{"train_examples": 26041, "time_shift_ms": 50, "hop_length": 320, "input": "log_mel", "spec_augment": true, "encoder_norm_position": "post", "text_encoder_causal": false, "text_encoder_activation": "gelu", "text_encoder_bias": "all"}
Rows from block 2 of the audio encoder, named by matrix and row number. Rows with one number belong to one neuron. Each number is 128 + 24 x the weight over its row's rms, rounded and kept within 0 to 255. All counts start at 0. Numbers have three digits each. After the name is the row's rms in percent of the matrix's.
# gate: MLP gate (encoder.blocks.2.mlp.gate.weight, 768x256), inputs 0-127
# fc1: MLP up (encoder.blocks.2.mlp.fc1.weight, 768x256), inputs 0-127
# fc2: MLP down (encoder.blocks.2.mlp.fc2.weight, 256x768, transposed), outputs 0-127
gate.727 098:076146132120149131133144124104129114149114117112154186098125142126119153123146134136130131106150168090132177153105135155160132119140148143110141116109159135120100123133159157126140123137141147137131132138086114123175072113129139131165118126113144126155116126133170076090178145151108157126128140132161117129120129123108150129135131173132138130161142129119120099148140144132122124156140
gate.728 103:151190168114118132095128111106122118130190119139150142105094120156178090089137130139108155117130181143120167138100107152124126130144140138076143142109104104096133149115114105130150132163137128115121165114109159119091123181100119091166102083133125118160087131120137122078164111124088095144133169091118153151147114140121140112105125106108145132122123167163133134095124157155125096116111
gate.730 113:108198172143147143129187087123143104150155127181135124148126131141116134129158139117097090130105146105103129170124131113135164166115122127133148109148098130131107186133111102165174129134142121136143103138070122140123079127099140114166107132115106109114132131139147141108168098145149152123118113128138070110138099124142117096139146137124106115159130141144158110127130128131107130117121
gate.731 107:133161167077124153131136136149124130141145133152143151140105090139156136112101163114125164143155142131137163099087114106129135104162137166166080127157112126136118136095110120115145147155133149126135079129151111128135111158151144130137137111140153151162132146126115168124156167106167167169171110100147161170118123117114148073144099152103153134138175108125141140132118174133122138175132
gate.732 100:118150176103124126144126139111146111150108161142126134099102166115177161113171126179129110116114123137066132147138129152154062139151142149142149128150162092119115159128130122148160133145088135092127091141088114146153101144133181146108089154103150146140115111147130153113144112170171128114143129128123099117153104130100117127100128148140134169106139172128148111095179136081115126121162
gate.733 106:113129124128141170085117115100101121149125099169114166137109128133169130130085135113138113144118157088138175144113090136116149089128115193100133127115117122122142145124179131117123159128115128130130141177083138133154104092184115161175128107160177098163091124131102133077179113094148135143135133126153131138154113131164117092084125147129083153132140109118159140147139164145117114123115
gate.734 088:104162133113138107103091151114111128151129118148104202128107132061134149116111131140191130137105147085085177165107158173118106103098129137113065129127164143117109148135177125119137107080142141139144153154112126123129137153170132131165108136105152086133103090098104153118070144149141119119149180140120129104110123083106104139136121117157130115116167150111120105125164157134144160135105
gate.735 114:129148157118124116130159135131119084115124130105114175129084127132117142104128123132138101079121157158130135154146097159104116133148168133128141122151117136114162143104150136142158107123137142130186145131124124119114091116144145169146138072137165134161161109143130145101114116110109109106155122120120101142134104110119112103111128134126120108169102097114108124147105117107093114130169
gate.736 097:140137123105132106111162098134123123155103129141153146158159133160124133094154156117179124119165168129096142149118122144089104144104132170124115146151120111097094134130140092191104171144153148139139127125104124103123089131125130113121159098145131134150129109110100145081152133087128154166139174104143128131126097116133116145159133125155169101174144102168072141127109129115138120154125
gate.737 101:130159111118155143134154113129144118121141120147137168111122087141163116133121157132097156133132123121154144118127145124118143142132147171103183113134123153112139108117138094128131108118141104110141123109108097139160098158162184141124130101176098145124101095158093182095089111106120141089141096088131131156160145147093109139176107143125112127090110138145149129135169158168109127093160
gate.738 098:101135120112127095124132161093072174136143150133116085142126114109129139146148115124147138144114119147099133108160158129168094129143141137049118118150120150104145143129114125136171125092104154114162126131121125159137089173125145135146125134127098141189132084135165144153114121161125114113093156150146175121156146118104118154113121103162136167109128159103141114085136136090105143116144
gate.739 101:100130125151145134110132136139167131098185146161142136113128097146169110158151129131183109080126176083113117135134142117090112150146134144117091155144133113131150133142125130154131135110158112123110135133114103156133141128123152108132077142154132091124135159140168104089134156153146145113163127143128139095127119124117166152084160106159151115140149164111180087093157125154088139176172
gate.740 121:086139149087106099128143147106151111127119100134145125129110147127153110145144106124111156134174137089108137096119114159193129145109096125136104172174139139116128117132123155161164102121147159127163111088111136130110091156121161163158134088132121143167117125101120115109130121164163137158088124119084103101142142123123162133131139110133160131141082111133185126113143138102080135120122
gate.741 107:097155082110125137080149139102126156135129110141131144104114132107116141119166130140131085129087172165131112116156133159137132097142135162114135158111117122106158145119176085138166146135157122144149136141095127123160127183148122132142122092126136068131110095084094102068128086151101084177108144147115143096122090106104084132127136139123128135107129094120115112106127115132125161107111
gate.742 090:105123107081180086104136151085134135161126116123163121115086084128149096177132098118125115135151162105153142132123138137132128083160125145158121128146149142144110130136140149114133112146151151164168111136120136144113102094108154125196114095093106106164117111087109096128120070083126104137121127141138120090140083097101142152126153129091144111094097150141165094112153094071127107117102
gate.743 098:117153121164145132078117122128120098168146115163123113129128119112177138148122087118103156089127142139104163141134149117146126097116130159089140097178094121104120163137067096105119101132088134114149118109111131146138114116122086081091093152138120125102112103163143153136138093087133151140144109159162134134134123138104113125102131139163156166106111140132149120112199131122125131134177
gate.744 105:157162134119132155109137122118080107175151099134133136168125135123137132123107122179124117119125151152114127160163092159105153133108125127121133111143112122100099119170135135143145118142135162134179116130108134120120090144122172114129137155172155136145152111129149143135150113159165149129101127075110117164151117172100111165140141140147168186142085142096167090154191098132115120097120
gate.745 091:133117102090117126113158169094148136169123131169158097124137128106138115130171116099132133139160196127111159103123075148071158098152102108090120104120116167113147139149067150143170143094133143109139135121122128109139106160166084098140122115150117114134090149093086111119109123138146146156116155120158142143104088159081134129124127128131122132142134156129172120101163135113137135147145
gate.746 091:047128093142111158128105129129121129147134117177069136151146107140153139132152136150113078114126109082123123150129112118147120160198129136146169164172124130126065141099101138135136112153115105133136144149115115136106138141126145171125086120142126132093159116114148153102133092079131136141163142121122148138135139129125148140132132160146144151154145118129126124136203128176122120115144
gate.747 094:168142150149156144108135096136140109156126111181145126163083111166114132118142099189086106145098154135096108141075140120108129098113115118102111127152156088105147144092106126145111143164132139096074117139128138115127119149106111094141115122130129071153134142121146103109155122105118099154154179140110144156157086093134071156120145126135156169108153130117162111153141129172109139098093
gate.748 099:095114110108119104104160131118073088163135149148146103133097094131120136127137117123117122145134142106111148144125121103119071112140126198148131143183139129127112161138135155137170169134138102108168148151116140141113086168128137150147129115083136088130131092095118151117112105152113160116121114132115117126149142074145118123123118104103115113164151110098161124134150145100086180109123
gate.749 085:117159173119155164146118104088106112162128069132138148086097080202190106089158113141124141139129123148099162168107125130138118134127166155091096086128161139116102114116156129090138111152133108091144131133105138124105112141073154112115121125135101193153163128137172140140147125125116164162113085158159140153136091160110074153141129118136156153101130133157175120133167163122110158113156
gate.750 092:090132160100138115141162129103124123145069106171143091131127148107173118133157144166111102149117145088141110161124143172147123175160152126132126138128138071161088101148133128152164115136136111097136120143077110160142124118129132153169115157099130129145164091150083146093151141120122131158115144131135144112160139113128135088139114151179114152139116128129140137132141133140106133123173
gate.751 088:122160128125126067078151176118108133102097165114108140113117155090151141108132074169142121121094127139147116165093145091121081141154071127143125131121102116131131149125137130067127100145123105152115122139125136106082133113101155147136105103155149121123127127136085128102135147110104140136113097122141113136124105071141133109141167146148123122147158119146112138114178128150127152105145
gate.752 091:131113152091124133097137110118161091143095128166170166124089089136151114116132149164146152166141112107069141121107144131144117143143136143130128099158128149097119122109115122119159127109138136151129152163119158114120112128128138154170088123139152136154129131109075113101106112153154110134078167142146126083119138112106141138167127143127088115124117092141169118126186118145088128112147
gate.753 093:128140179073143140115111139090103122113158118118157124107090100084149143104143088126165079147124163109139144130111132158110107146116097189101102151121162155126150139115156142117119074093144097121131127131093152127119145153149155108149117127110149089164141137055143102124104144111142111108135126133159132137107160090128129120174131162148091158146154151121142105142180104146099118166168
gate.754 107:098150152111129133107103125118118113115094083097128127088076090106148126098151099155173097138120141158105162165093140142129107110116121154111107135155119138111123119112149119134171098133141109113165145137131112098149123203134144112109115128168130123144107158083123116095105129151136085127144101132124137090116108083098138156141175164110143149098150146135143111121123164142147132117119
gate.755 108:097119105052148111132124116124114112156132117128130122146101088128163145135123151121142136114183119127150158147120100117161108120167129127144147137138123128080120163151136110132140148111154116120154109120118108147110065117127179119116085121133138109133162165080087152130114098123101122111141131072110126083177151072093093114133118133118097102136150122115123100088159107134071131122151
gate.756 088:145127127114059118157163099110135151170119179140142159140108137111137139122126116116123126152130150113113158115115139191103134117135118102145090135133141139125139155111117140173158122154182176138141155153130123127119112185128104129131117123107169142128091148121130108113141094109148101199126178158127143091084076125073136110140153121142138117119131150128112110131111157125144140141130
gate.757 088:126154154135144097127142125100109171130089155138115078114099111170131086171103151175128150125147119117104139118130132087126116139088120120123101145125127167125160136169128111191175111101172153135110066163101131108110115155069171152157098143122138146155135132117121149103122123179149126108134113153122112168154126110075120141123130104132144160125110102115138116103141163112110146100153
gate.758 106:137136118114132178102134112098092107116104083177148117139100106113116123107131151147115129148135125158120165135124107116163133110096124155059116134146123133091122093123150107180109100126173138116135131133117167093112079124135137124144144110111190110142130132083125112113109156127140147177108152124123106183157149128132131098114104135178143121150125108120126112130136170144098168109129
gate.759 083:154134116149177130146170136086124153181104098123133100113146144111114144122159137137132121116195125119151116150159094162146133164138124117125122149117159085090109127118163147159142135149150112114143156128106151142118110100151148156137150097151086138128150118102124152082169071105109125108108142123142143132173109116152141147124129138145101076120135109092069138113158118104135088142133
gate.760 096:142103117128112112102122116118114165157115091094131158123122110152102108132143175178126100093138209112125097123108107104170119134168113113134155116123139081076103160132153112143126093165139162132128089175118102151140114125137140129133094117137118159130129136147118157124149104176123104142098130120111130129156127123102144192121180143097096106129098143101128097093136165106160098134133
gate.761 083:149140155113144144142157123131102106168100100151111138141163100112126091158124155123144149187132140134083162176145125143110127090122152117123117152145152133132157147104108093188173128122181115148129085127083162134149107143125147095103108126123155123130116160115131094106127126131142153119139121099139144134136162085118101126112109144145114127155150147083144136108120140142117159143105
gate.762 084:103132109076120141138119138131119137146150133146147138098120163118111159087108121151101158122125083159142157134140105160115143099106154132114142130105147195148123104164098157137150179135102134131118103146142128095178088160157127111129116150149130105130127088097072134104145115137172152142143130140150170165101116102142100126108148162122149113150117084126124139131144137114092157158150
fc1.727 102:137138140143187153129176126166156100131115168100123134155106153103124174118123131135130138145143134116138103154104101110137121118110115089141124146110147185178163098179153208151164105108141128120130128144110119124116106119126157148138124139113131158159148125126089119138132139178092134175090133069098091112144154101134124119116109165144164116108099082154126127154117116099154112150135
fc1.728 109:120117157095134115124105149099108129085108090124148107098111122139162169149148142125145144167164107173146132118095091117116128160103128180122100159123132108121111114140170109139138098124156130117131113101137130120100104156093164160129161132111165118137158137113143141133049109102140156130137115107107149125143149124138136066154086116126130113138113106156126108107111155148106115094100
fc1.730 102:159156131132118121115122138138118183129081149106105101161144121185141139147131145138114116154090122106144127137137124085168157135188127133158124114111143121171118109121126159156126128162116104122110172088156142140090141136104143178108088120124109127113127097165098141146149131119117146141122130136121109109152101115191153125063116127108132142141135177139154138117093159134098116143130
fc1.731 118:126150140175121121129140118118158101147129193114106110100094126110118118162129094132118115164140120117125102085109132111137133167118072102129078116150159109108147105162099138133139106110129149177133126116128123105160126125131135118117143146151141146160127144130077153126137142140157090116114105133131131113128152156140107164150158124145105151142131121100158130165161134113144103100150
fc1.732 091:130112106138159124164103126121109135081129115115135178154116147147149112093094126083166165121131140129093155111133111110139115133109125121126078136152099148106093152101145172117114150082119120127127154099125095130143140126182174169117089153163113109123120139147156141116099166089154135124123103096131111138157176134146142164168153170140150135143136130163137110123181120136137130154114
fc1.733 104:124125115100158134153142128106138185084141149154116108127119139120150110139122146136163091071111162144076119110142122118101092099113141111098063091136132125152088202129126134100108192124103107124129155132126130133139125151152156132147132136095149164162136125134147092139129133134151145092120149169123158125151129119119125173137127111138118113104131163124119139077061130142107135178126
fc1.734 081:113122141090168156159126147118142138132137158141129117067127130104144124128163145158155095108128141150164115124103116135127085130079132162123133121132130149124105120138110105165111128123124106125098125108127116155125125120092072129152139110101124138124143124095142111135099128144153135146159099151133105120099129103111139136116109101108130123142142168137136141153150130160138162100146
fc1.735 112:132116082124116134089116128076133104139120147138118079121141143162131104126148145145158137129109127096120156127180165134134129147108157150151130171129116127175147136119107139132139150137120107140115129113168146159175151153133170124132112110100167117124119089117129116109130123152142093176118124161153162133105094120149108113139129089147113142129128120143122164103094135117088179146109
fc1.736 100:134091094128139139127153099107123141113141112105154110152113113120070091107098124128090098119107140129149093111170091121143147096124107105109144101110144135081098170112138113123131135156126131123131093136125105106104125121104131119150119078117106084123140117101136090168139099131116077156084096130124129109129111132143125153097127093078137128109086111107103120111146089104098105104071
fc1.737 094:146140105154125114114112130116154136151150154104118141137122117085120114155131140137119112145138121135127139116140165140130124115142135148102106119098154102082124117148106193109103175144104129114138113116121126174107157102138144109093092163151119139128127092162146097111177129125121092108092155155182152112155104141136103128106147131133115128135090130146137136126122154097139141151129
fc1.738 116:145117149159138136092140116118176139098143140093110121148121134114111095128131169106145138086134134100156109138087156153112137152119144143103114084152180096122117171161161150115050138114151099150146107130097130101117129094122118111141113168119125113139130161144143131112112164156106140150142100162133142111161142109184082106108133090129157131165158138156136149114095135138121123130131
fc1.739 109:149097136094116114127131203107135106164127090077129103127127115113157161129119139147139139149084141164111136139111129090146143117116126111080134134118119162142111097121138149130168132136114166108147117140133144145157110136085152114126100137094125129161144116124122135124112124153139175104117122118119104173136141130129132085129169129135159166133113179083169145112138110096116123133127
fc1.740 096:070118112129148119108148119131088134127152150128106136111144147132138148086098094083185184113129128151154076137114111123185131109152144140115084146181123108165157105169126134137104082100138138124138142098157107134127104116146167086090118155136142131112131147105153142116106177147100160128149098125147153141096121121124131120125115119121149113127136146106141151104162117153140144174110
fc1.741 098:095067094123102117088150145103107167135106120135148141091098132120110098119098135084160149105137150134122173141160152098137135138072163158104120156094122164113147146131124109103121153154112160099131141125119137161148145140114152137119141121091142116143111151144139109075112153122152173128141117164138165126136164118109155156150191150161130123144125087151085144113073164140127112135114
fc1.742 094:173150103096098105094134104143111141110097115137136124152157124160132125104102100120126180113093106146136141134149122129134098089131120137175119112142067132110125110148112144110139101114118164136120102115116156142109092151100138075104148154133102128112144151123122156144089156144152112115132119104107144153140117131147135149114144115111156073149087116126095103144089125152111079100127
fc1.743 101:122173174117121109171104067108124160120180128108106136132143162147146134131111139108127133153129136152114126108143146131113128131111150116122079109176126136109129150152125111133162180100122171132105121158134123134104113115110129132096105131111112148139172139117108175159145134178183142130178105128148130147143149103089135107130085132098161160152098115109134118117110130130098111134104
fc1.744 111:096106155158097139131163101125178168126149117115117156091135139146155112140141141155083136122120147131134133150145112147216154151111135105099148155167154126095177135106130169148104162102161142118121108152136124119134141131146120138124110091137130117115131140114150101112148122143150112191132127163129137165097108152154146134116168093113129181086099179098122116108087102124127110139151
fc1.745 095:145117140144104185143145096133174072111135199093127150161122076128123117119138117131111139136152122139139103109110141135116172119162148136165112101110157136134167122127078157151112124113108129138127095129103141082118121117133134129116109131163165095135104132135110107139145121108117129139141092090111157149101107133136126098101089101145188141136083080109101137115128169142134156107158
fc1.746 096:156161119117080145109113140135104113146114138158156142112102104131171170127122125167121110102122111131152152159128135122161108141133129160145135131138124133119101145143098122136109097147154133144100127142114111123151163153146112125157162064120104137102123134142163101087135109114118141149129139131129152177153127124129136193133181127160101132146149137110135137147147133169141146071131
fc1.747 108:127147150129111115147173091137118108139163102153150150182121111157132112105075099133111163140121147145144104123102145124128093174083161189164119123155108124097123110104094136137135153088109120114123107076142121110122106132103141074154148104151130129117171132126132103170119140110146119144148090111109114132117180085108134108110093097094123109132114091123110116104120152145032116136097
fc1.748 089:135149125128166168161128128109164159115180121132107148115118146071132103136130173136122174118108142158102105116110128125123120135127124091112140137122134098127134107154115155143147120097130104122126117117139128107122146066141127113092153129131192175138133146130128117156098137158112066103100112136145144099157134127121094149090110127141110117122112097112114113162137141150135086128195
fc1.749 082:120101179108142129115166145099115076155114109131176080066082139117140126135119108153171119096132122133103168138100179100158094155111145183141135152119163109080127115149154103136135119140152128104149108153147128118142130141134102099103157152110122120159140149125148104124105096144155140099107138146111145124078132107098099155155152130167160156113133141120133129115146155124097137147125
fc1.750 092:105114129141124120098103110097101134119138091132169077119118143130096127085140129126093127157117115131152150114129094155190141097075119131147101140098119150131115107136134121126129098131131098120149135113108163114087097102173133083097136127133145132155172130090170127121110183128110143138161134135132115099117140136149121122125169130142134130121161149088142106143117142110147106134113
fc1.751 094:127141112157138094129093139129096125136126122176103093081119135119131115142125102144118078131089145128146142108104134112138111141132106127151070147158090095141117160089145104100095148143167110106126129144135138140111147154152133128156163091109115140126123088099152118097121128108115162149151093147127131154126147112149124158099127108113085145133137136086122120171104162155089119124133
fc1.752 081:121091087084139144083166112136153171115109130160145164172105142148143120112134087103123159142141118120126153098118199081131105151107172116158156123084119124143155098153163118139144144115115157112106114126144112151120119097086119151130120138149148131096125125159136119117126155138146153134143098104102093150147152140147136126093122155128153135133128117127103131084134102070124195147117
fc1.753 098:148134119132116140098099094135132178135157086131146155186154119085141076148137148152152124154105140156150110084127124085065091134160127117133158146163125131131111105136109101127147147108143136123127118125111125137162131105171156123098153108116165149127135125168124124136172144132090108125139139095145122125132118135113097154106134092116133104159094104134134147151131160104162103155160
fc1.754 088:099128149169127182103145093183070112108127126124112118124142122122127138147093128154124148134106071102128101126107125101114136125138112088142138117107122137148106071140175158150162112106163152115126124109110131122112117120132114147126115128140110149140151159161135110131129097138143096151088090135116112062147135114088147121158140134106101119108092099141106107145151119127134112119147
fc1.755 119:132175156166120149143170116116149176092128122140103165122125137112151103130119102158153092124090157082122128106145116164154114188124109142136166135112134132169132136118162129114130145124131143116124105134093116119158147113106091145127112141088148116128081075155134163131117148163113081145090166155163075128104144146097173114138113090136073124144148141135127137127138151124124156106129
fc1.756 090:137157142172118176177147095101162128118116158116094118159116145117097145157157110132156098118067106097134091136135105126115100178118096146110123140127148139158105154116127145119169122134130089108141125117116156111121125155130139142167127133114144117137089137155136140125133146134134107152143109118134135080104132173139106137179105130129143156133126152140085125122132111090143114102130
fc1.757 100:117135111172118120123081089129091114116135162148098102177130127185136102154135124125105125134134145130116098117100138110136105146101097103121094123119142144168099119140101155140112091133115115100122153087137148096109140108088147131085190156108075102113156116147133142162151147110143131117127090159119157143160115120170129129119149102131187145154103130131100149154142110153086132128174
fc1.758 111:169145112095134153099118124151162125151172160107163090084144139100127153125149146162083097137148126106125108086139075169099141104130115112142146116137120154161136135128121129095094161104106109113132102119124133096148123105145114147099139096131099132123077104123179090120155162126111144105122136124174154118119106138138121165120109163098148120104122068118111118155132153098133128163081
fc1.759 091:127096129137137107119091093101106101118149112151102183102139150117086118122134127150147123124118142143126113125145125136147103134088139163144106161140125129155132078120103123130129108132136118122149107106145151114082134137106107103182151096146137085142157162108137120099087121111125176130080113133098162159122161107127144135203143176099103113155148158101147114121135077157122137132089
fc1.760 096:114134165092153144130108166090173167109154099119113120119151140133092105133129132113148140114142145114107076129127150111117160155137137164142127141143157130103140133098122118101148128121111122115120105143155109139128125171119089115162084170127149095099120152127113160151124111157104119171156158122119107115101108135140109167154139124115132131156179153121147080155141118161110123153166
fc1.761 094:118116102155099099124170123126119156165095098122119102178094122116143070106060137162116124138116111153137148138180187114144121144071130135125167094138123106120152142096098117144100175109157115136132126106156133122128114133143057062103104115099116129114128103116088138104128148123097083106092150144105131144117121119159111135122158110110106115143130138129122150151124131098112161133138
fc1.762 083:182102104118150159125135148150148127122126090148133130142099137120119147139115175131146122148082114109104140114136110124135151171125132131122158116166142074124139131138113175103174119143167101120099125120128132119110110114118113117114126114141115132147160116186119091124134162112164112144128135161138106134180080108136122122117179111156153129122136114164107143130118127081102115088109
fc2.727 092:109137135102136151127167095142116144148093076153137066101113116093103109139162149102168137155138125158101198130090122101160079116111132113115119129145160111099116162137120115130163144128089092098118152146154122122140155128129103156160149166111151100120134174117121146101163127100102146151118102107149111172116091125177124137143112110136140148143072107141187126131164137110126123091107
fc2.728 116:111119148143105108134107131138103076119121129179147149158129135155125117148138141099114137128152095132122081079122102146108144114127100138134136139142125077099124139120119109162136121101082106149169149113166127143158161129141134167154132105117157170141145143136121143151197099117109148131068106103137098154147127130124121172063151150123133125191110108107107105150149136127112144147141
fc2.730 092:102161120148103140179135114115133095101090103107100157088107141108129174133158109114116126113115134166144149128141120129122118130097174119110167101134131109133141104126122153169143079087130147149140096135143152146138099131152121145147139083155127115118137101158125121127101120135127113189145136120115112149115148125126183136100118131172177155129127124127104135121102138132135151114146
fc2.731 128:140139163103154116136140140162111130126103150125093138109137106158123129137114099159104124137125104131161135178157128126148088117121123067161081130133134143118137134115105150101126149140113140177156127168182147106112096103119140118146094133161117151081105097114106113128151116111151178095108103144112133130114086129123103144172088135096129186103095145117172076137113163122142107123100
fc2.732 087:144136140128136136132108118115146120131118137099110106162169128111148093129132070147102076191141110126175144155119111105130165148129106158111130152101129131136168102074091115145125122159155135091109114118115141167122117097115107088147141092138134142142131177132145121173157105145118110098104100085133142106106124175121180099130104143107104141129133082094122131137146123134129106149152
fc2.733 095:116120160135108123103107164152123100145124100104141168086103139167139137117146130131097144119136140173130116140098119136149127134081129158130173171132122135136129175150112161143115126126139137106113114085079117153115094142145142112108122102107169135138159110140133129109115113136112106140156111106138154106114141120114127081140163153101143146125131114152133184128138111130151156114164
fc2.734 084:109176108099122141143084122145099087089132119100160132111121123128111158119114144119087158126137072100122122121110090144129122094157135126144107123103109152139096104083094143090120096107144133156153142112139114155130123114143174154093141129133098156144123134131134171163118112149158120148100125150149129157171160112114107122118131133137136127117113108057134153137128125114107137106124
fc2.735 118:116136140137151143104096137143132087160166155129132151109113157144113132127109138138109117141113122128101093118140133152132071156115187094108136100123134184129169126095134108112105086063096142155132121122128156140146159136157163152117105133146089131152110169168118138114131159125128109164161164161137139127142097108133132148119131131131131122126166082158133148135169088129081123104172
fc2.736 099:147147176152084148166130135159115160142106159111142100127149097134136128131134108096106133094085105144097140104114159103126062149094083124144152127118113144151124120079090123113162126101117137147095139153151120122139152142128116109104093123128097121110142119144131124119125110123114156153115094124129110152101084166079101131157194125161130107137109102096136141155137129086154114099167
fc2.737 093:153114142110126101126117159151102158132149134145168168112087136128134146125077112092108110153079149149148170150099116102093148103124146135129103107137112144132111114116170123107138104142112121144126088104133159111114154126169141129150121119118129144176147122120057114091111158096107142134105128105091146149134098105121149129140122143132119117124090134108106097149124128128137144145123
fc2.738 116:164133164123117160137141145146097154091093142117114074172135129111107121098130127189122123136134118105103131132139151107118146140158119098101124104134132081098134156102171149124122144123108126127100101105091110163117156105106127149085092157178120112104093176167121113109134155123159130090155146187126091090086088151131125107143161125135103115138142160161178123103136174093149127135112
fc2.739 112:147145088154144142095139124125144131107128110086122094134109132151074105118154130154136141092138065106104111140094092111122100169126129093095144077171128105147100106123086132146145120118154131086128170174113109139158137137078101157125093119158103143181127140138121134125158142127135116102140121110123115137173096115125127125085142120184118133144130140114113127146106099078108099116157
fc2.740 106:150161102142158133094091095137113135154175181128145118113198074104147115106113184146139079130124131120109170142107127120147100120140125107107134156105121095131131153117146117044122139125136116144141124122153171114112128123151095143114156114111108119133128142120150120123080131140109117124134139165137112136114125139087160153129160143138132136136152096115092146155101171127131134126133
fc2.741 101:145103117079141134142124130135125107120122126138143132157148093094124109112152132161123137097142131136137093087135078141094119116132110127152101158128062145114160151136150162157095152123143099162118121077125124113129112129121112120091129138143132123186140142151133127131103118199135124103145116139099128118096127139123113106136185136136134138099143111088131088184094130130120143154098
fc2.742 091:165103114095167119121150149113130136154126145053140109099090108132113145147126135129096129150147129125103087133169080105114120099129127159099135127110152150170148175175179122099120141085129108081092139148136163128111128120148153152175101114109115119165139115118117142089094131133134134117156129115150124147177161151131122097126088117147137121112171141148182137109167083117154115154122
fc2.743 111:121116146111115081104073156108094103135143110141165147090108156141157105109167155123126128103103155109164161137138146121132081128129137159137154071125147157073119158118148124119134141126109164133072179114120095143136128141128146119166114154144123128078140092209146148120119125123134145147101145137155138138132142107106138117115114122155104097139130128130128107105146085175104100100165
fc2.744 113:084096083064124062116155163149136121123102102117124116108098108135107155132138124100135159101107130126146117099136125133149150073120135162137156146083113141148162067108140156127134098134175155159162157166117122130168122134162145132111132123163128130115109112146133163134114136126161142123118148113110124133189172116162117107136126098134113133122112116093157127133143092113130137128133
fc2.745 091:124160126119131106132143114147147130112156110146137108158181197124141130085117146184133125181155134102117120061096154118157109098138097102155103095161177084114117095147122115115131116128096106135090118102173107139157167110157139149124145166128112138097096142089141131131167139146095137142139164128143097136109140113141132135142101197128080100112095116122169149120112124139149118139097
fc2.746 101:156132111102111162151134141149131135190082172135151102161149112113146156155098127140087112140139063139110099111157099154168146081122117133175136103158079166122127115123153132109129099125115141142119109130150116129139155151148158109130126105130122150081108144137140147168122105157119146120089141107139160147095148119171129127119131161124094136071118110115108150142128077139145120117105
fc2.747 109:080114132144139127170142195142071127132139147126103117138186123114122132121136120114149160132136134101090124113150147078137145119079115169136165130116179124154110139133146130165161110110121147172120105141136109131145161138116124161119142123115079125119147142111096164169143132088087136155131127111141117167129150105112190132109134148118132125185114087159139160126111151127116118147147
fc2.748 086:133110087106111130135140115156131143104121096114134106124123106105125150124117149068154122134168129116150170146144095107114147117185124102183130154136127131192148130132116114151166176160172128131136130120123133119113140142127116101115154109107155117088146096128126124082119099122114117131113109139113094109116147132138121072125123137114150121121121098083122118102137116116164141111116
fc2.749 072:113131159141116116151133111150123113097126134102113102086138075104144105142131104121156142141138147163123126137161141098087100095132132140125106096124143114128143121143123122084144149063150122148154162156113117152095106139127146103113157142118121111120132136172097115135117158101134119103089125146118146133119141166124168185141106147134103135085156147117100113121146095128137173152121
fc2.750 097:136165143101132106126126121165111126126113136135125145135144151118124132150124161151151106139126160096131110143086136161170091125133099126133095088131124113123117139135141080124160168125145151112134124123119127084117134098117154085119108150124109104118096158140106099140126116134137158074154154100132188123125112088111140138180123166125141111112124115137165099138146117162119117169123
fc2.751 083:133173079138138128143142089135121143098125159136118137107126116146065128105113116101141129120136100174093156149175111137148110077104167163092134108105156139124113113148089153088098126144115115207141091165115114135128162106151124176120126143113135169096134146128109112182097137127116113138164123134137117120102091125155099137126120094154112134151102122112141115086095099066137133108159
fc2.752 069:154146150091116144154128118174117134089117121098121118136142176142133143185123140166107147106177137156138157121153120151117159134135113122143123126141138157121101125122104138110176092145118113191218154174119170118140108106174126146178080145131122122172139098114153126101119151181168122139144167113112088131176121156144142138135112137092113167089145129122150118163106132139143120118109
fc2.753 090:141145145131138115126123143099165103124092105129145108082114148109133131140146133154165107130156154120144109170135116140128133082126104113141145104138155135184101112128083117142135082162131100135085129140102142108153143167136131085061138147153124134144107135112174156104123151143113119123103150133144131131099105133120129113131123136150133174055155147106153090121151114142126082182103
fc2.754 086:115137142149157098110128145133127115102140104159111107097142131106153137129104123116219115119171160153097147177104127107173136133168114109101113108160169125139151130099175136111095135108141134067143149133126105118146147112114123118138112184145145113204130165122172085121129151125161112135128087133140108122134111111174138148138115160168153168139091132146155142124157148137149142120119
fc2.755 113:099066123144128152102116121106110145131150131187110140122140169120127142118125102092141043143124118158094139107104126100140104099091136125103157071151160093170168166129130116103149098153090156191149124131110173148133153130138083112151157158137101127199119126123124118082117136148125144116113142115194143174095102145118142149099138154148148152143138150157124157148140199133100126155114
fc2.756 086:146112145146107145141142142117128122128112135131116113125127129112120130103144105138149156139059089102140102112068109108127113150146107141148143097114122132112090166126119157156108127166099090123110163136175137144123112153184107110122138094129101136109184140127101114148139094113128113120150085118121111106156107128104150138115129098137093142114121097117139114154112124164157122124123
fc2.757 109:106130125086143117205112161144126128121142128098137153116110162133106096118116131145138149147098154150146169115149176136108141121115119133162144109158120111105095114113155126128159091127138132135103157182119112188113144123162129167150118108121121125157110121147155133154185133104076106127095134125128169095141149108107160130134127148130122127090156141150140111124133143153139065127160
fc2.758 117:132137107159144104110082114112152179152142123119144135156132142157113108158142164168143096152122137084130137162131109129100132118162107130125083089105122113118070152105092142112127118150110124152112151158115131123125156102158145124107127168095128132098161152144090171104108122116131165118158144120111147097159122088142105107123120142127104132078142126112158096170094109088108111092105
fc2.759 087:116162120155071110113136089122132098102095171162118092139135140127143101150146127112107098136091143112113121144149115135169115188119119127147110106121134124133135152114122107141125156139136153203071117123082112138135158160145137152149121146130117128081084122101123124108085116107127132167133101136146131097124112127157124118109140122102119111122129159111147125089150103153087125135115
fc2.760 092:101127099166101090100144087079126107108055104156131143109084172165102134125145156175138144106143104110130116103128116126116116082088151158164109104140124101109114121141120108134118103146119098185156135172103148158135189177138150127111155115127089118176144109087101123116116133133132122168173145157137100128152168096123123162114159130157137073150173149148163159108133124104158127116123
fc2.761 087:155158146168159127136155130157167150126130152101151181093132103116139110133119104100174146164084181096120096134130129138133130125103155135131105127091149132174099133124122118092152092127151124171107181162110141149137134127122166099135113101143134080129116138211148119121124137077116094148115093167121142117127098094138132134123146128154156095104177093128151137125120083082125098160129
fc2.762 078:066141181140126139164129145142114138135147180129100104140126157140128120109106064149096131134138113153145151140135124100139117122129097134135139087127104123146169120120115155107130111140094142121141119101056080153109167121147162120093105160129163119131149133152127138117109134127169120130120096145130092093153152122106141138084144129126121126152107109096126123100153118145139078107142